python train.py --model="image classifier" --dataset="rendered scenes of coloured solids on a plain floor" --train_examples=48750 --image_size=32 --crop_scale_min=1 --horizontal_flip=false --translate=0.12 --targets=["count"] --num_classes=6 --arch="resnet" --norm="batchnorm" --hidden_act="celu" --depths=[5, 5, 5] --kernel_size=3 --stem="single" --avg_pool_shortcut=false --widths=[96, 144, 208] --loss="cross_entropy" --init="trunc_normal_002" --residual_init="zero_last" --optimizer="normuon" --muon_scale="match_rms_adamw" --learning_rate=0.0034 --momentum=0.95 --nesterov=true --orthogonalizer="polar_express" --adamw_lr_other_params=0.0014 --max_steps=31400 --batch_size=64 --epochs=41.2 --lr_schedule="linear" --final_lr_fraction=0 --warmup_steps=1570 --weight_decay=0.08 --adamw_weight_decay_other_params=0.05
Rows from block 3 of a small image classifier, named by matrix and row number. Rows with one number belong to one channel. Each number is 500 + 40 x the weight over its row's rms, rounded and kept within 0 to 999. All counts start at 0. Numbers have three digits each.
After each channel's rows are labels from the 100 images, of 14976, where the channel reaches its highest value: "peak at" is the part of the image that holds the peak; "top examples" is what is common among them. Only what is clearly more common there than usual is listed. The data: rendered scenes of coloured solids on a plain floor. In brackets: how many of the 100.
# convs0: first 3x3 conv (model.blocks.3.convs.0.weight, 96x96x3x3, each kernel summed), inputs 0-47
# convs1: second 3x3 conv (model.blocks.3.convs.1.weight, 96x96x3x3, transposed, each kernel summed), outputs 0-47

convs0.45:551500481472445503422525499495472436427495481457494513496513479513519455523518516544493452506430467518508499500498487442503566505587456474556440
convs1.45:554492529471516524524548480424556587532470507509522460437558512488486479528497483570502484463476572583479468530542512567478615565503490488515515
peak at: centre (35)
top examples: light from behind the scene (61); cog (43)

convs0.19:506479501502461494541526501514519530529481506520483601476518490493516544494485462555391494443523466552429560459465466535564432455469434553494482
convs1.19:590505511484543494463444519505524493531557460484551530451495458491516494460484430518440465495458413463566552547508509467502499548520540546519539
peak at: centre (34)
top examples: torus (39)

convs0.28:539507541504544454532520436546451513544481510527480553473549547454557486496512518505423505456488494472542561484500487421476506496392478480575471
convs1.28:589485482420501515505507513523517489506539493518519513494541538445455477492559566475522476509534428542518408508523578460515555494495564572491501
peak at: middle left (32)
top examples: teal object (52); star block (31)

convs0.26:568485452522485463511483524491477469472560484473526512497482563469481506535527492479550484417440465496532487517480514474454488525479492503448535
convs1.26:489584504532489515502543445528540407485561491469494547525477492526462523483520499505613516491520532548523539489514492486577493575484558508510483
peak at: centre (42)
top examples: count: five (56); purple object (53)

convs0.54:386566501472556491453462501494551431465413509532460517460533486564508497515532539516464486426551466454478462543513521523494447572469439485483513
convs1.54:436512490483488471512528484430393439490506490462467442427513539514499566527495535504505590426497521515531504506444544546496459612451516526511470
peak at: centre (47)
top examples: black object (50); green object (48); count: five (45)

convs0.5:505497514556528538572469470525517495582456485557471489543481486531478525483517552458549432537491535439418529453488486488472462423556427506502541
convs1.5:506472545481468507464510525463478530591607497502541520465507449461526554472500526461517526475428414525528497448437517500463502487528483489585528
peak at: middle right (29)
top examples: orange object (48)

convs0.52:515489508553462541503521483536503506488495496476560515444527469538517466485476451498441528517483521585566429522475510544521401446546503472435436
convs1.52:550496514547478505525523515544492545523532479506518647500491534512545508536503438503508445511436449539482433509477493489473514548541481467490529
peak at: centre (32)
top examples: light from the right (86)

convs0.80:443540428514550488498446481479478478519477496481526494409457510527476457490503453443460510515539528535477533439502513472508492436505447412445464
convs1.80:496558494484555487517487493456584472491542474502586476488442481500495527549561522556467514537476527550594402477433538441538513438507535491487507
peak at: centre (39)
top examples: teal object (68); light from behind the camera (63); its colour: teal (30)

convs0.53:444486497453497531485487491484527486483481489383464485486497512463616487499458472461542435495495567517473453517509490539548475487529528436469474
convs1.53:534553568441573521570579463442502476488463495467523447441504525500464470564495510499533502471487493502467440531494484523565534519511514489514533
peak at: centre (34); bottom right (25)
top examples: green object (57); dome (29); its colour: green (27)

convs0.4:481525440526514484482496451444517509504496563600472477549548521552493447509439469517459511477470445578502491525516471497528415525527459540522539
convs1.4:476503471531413539517532457522457477447559467439556454401457525528546518456483527451460453496538456464586474499478556560489523544502529561607526
peak at: bottom centre (29)
top examples: teal object (46); disc (29); its colour: teal (25)

convs0.23:508469511509495508495515463445485531539501487498474514511505463459444460459479432541487533475482455454469436519536507512513484451446511486515524
convs1.23:426566529527489410467439467587436514537502494509532547490509498508517512498476490422576464450462470427505483478526570565543497557545452538527479
peak at: middle left (31)
top examples: chain link (47)

convs0.37:474480448431485425516467508473495442482468471423500508442479493410498450505470513504423436446410449493505508460509479460475534406497479470516467
convs1.37:491518483480503507492494520541502540510467431516521502511508494531493480483476501506548601524549551525542551520456551405470457433488570439459508
peak at: middle right (30)
top examples: purple object (72); count: five (41)

convs0.57:455493481471541485451518500491511484457494503499427525537475413461454490501421510460494424440502491490499506503435497535447614511475566553487483
convs1.57:494547520457555432540533505470484569528489503519510458462489440487495487473450441489527498471513498491528506430542451529427569533490399456460559
peak at: middle left (29)
top examples: orange object (47)

convs0.32:540403489504417512493460512522465507480553453412434483486475504503496464457516485485485512478448533557472586502483527551483434472473470519548474
convs1.32:574508508459545452596520464527493560505523503502573488490489460555541474478422473536547476523481514513517461530481457503538473511553479437506507
peak at: centre (36)
top examples: count: five (47); egg (29)

convs0.88:481459502500486492497555541447528562485550482507499508496510435405508515483420449464460506420458528476507558494518476401469447476449496545485577
convs1.88:556532486467556490454512520546501503448493463495561574532441490485522487481487543398520509520446479536491451541505461471505531469479420504454546
peak at: middle left (30)
top examples: chain link (39)

convs0.95:456407475490448477439454473505498531493496499447406507507477451545461515496462507478521532537484531496458500579471454522489480503541433493550525
convs1.95:497469491524489478424449512514486505563458484522479487524557512500490469404502497488553482399427394504554521488477485546583515556548516456542471
peak at: middle left (31)
top examples: red object (68); orange object (51); count: five (46); capsule (29)

convs0.2:524403491455467417496507499557488460497468538385516435450458491510421477494531509445480504512547494521485470515517557469520471443513472497482479
convs1.2:539539561568540451507530434490529505516510572479518563572469486465534515518541568568551544540504495534475540502529498449523469475588486507439543
peak at: top centre (38)
top examples: teal object (70)

convs0.94:477486457464530502432475522565477518474503464433420473472497456484467529484504491486476563513569446442482500498470435523536525560511517426472489
convs1.94:452547564455524463502492441463565510460567554471492447554571535557465404575547509510471471467480522553474487561538441572551539518524554511467493
peak at: centre (36)
top examples: red object (58); count: five (44)

convs0.65:515481539437465529465493474558542493459478455438462456434516516530447439382501525477471497555495477419545462524510497463507537446518533505512443
convs1.65:487467505475548488436457515448463494519495481557487459439492456449521484506469550555500562412494482504548551506490552493513498521448523497437535
peak at: centre (33)
top examples: count: five (42)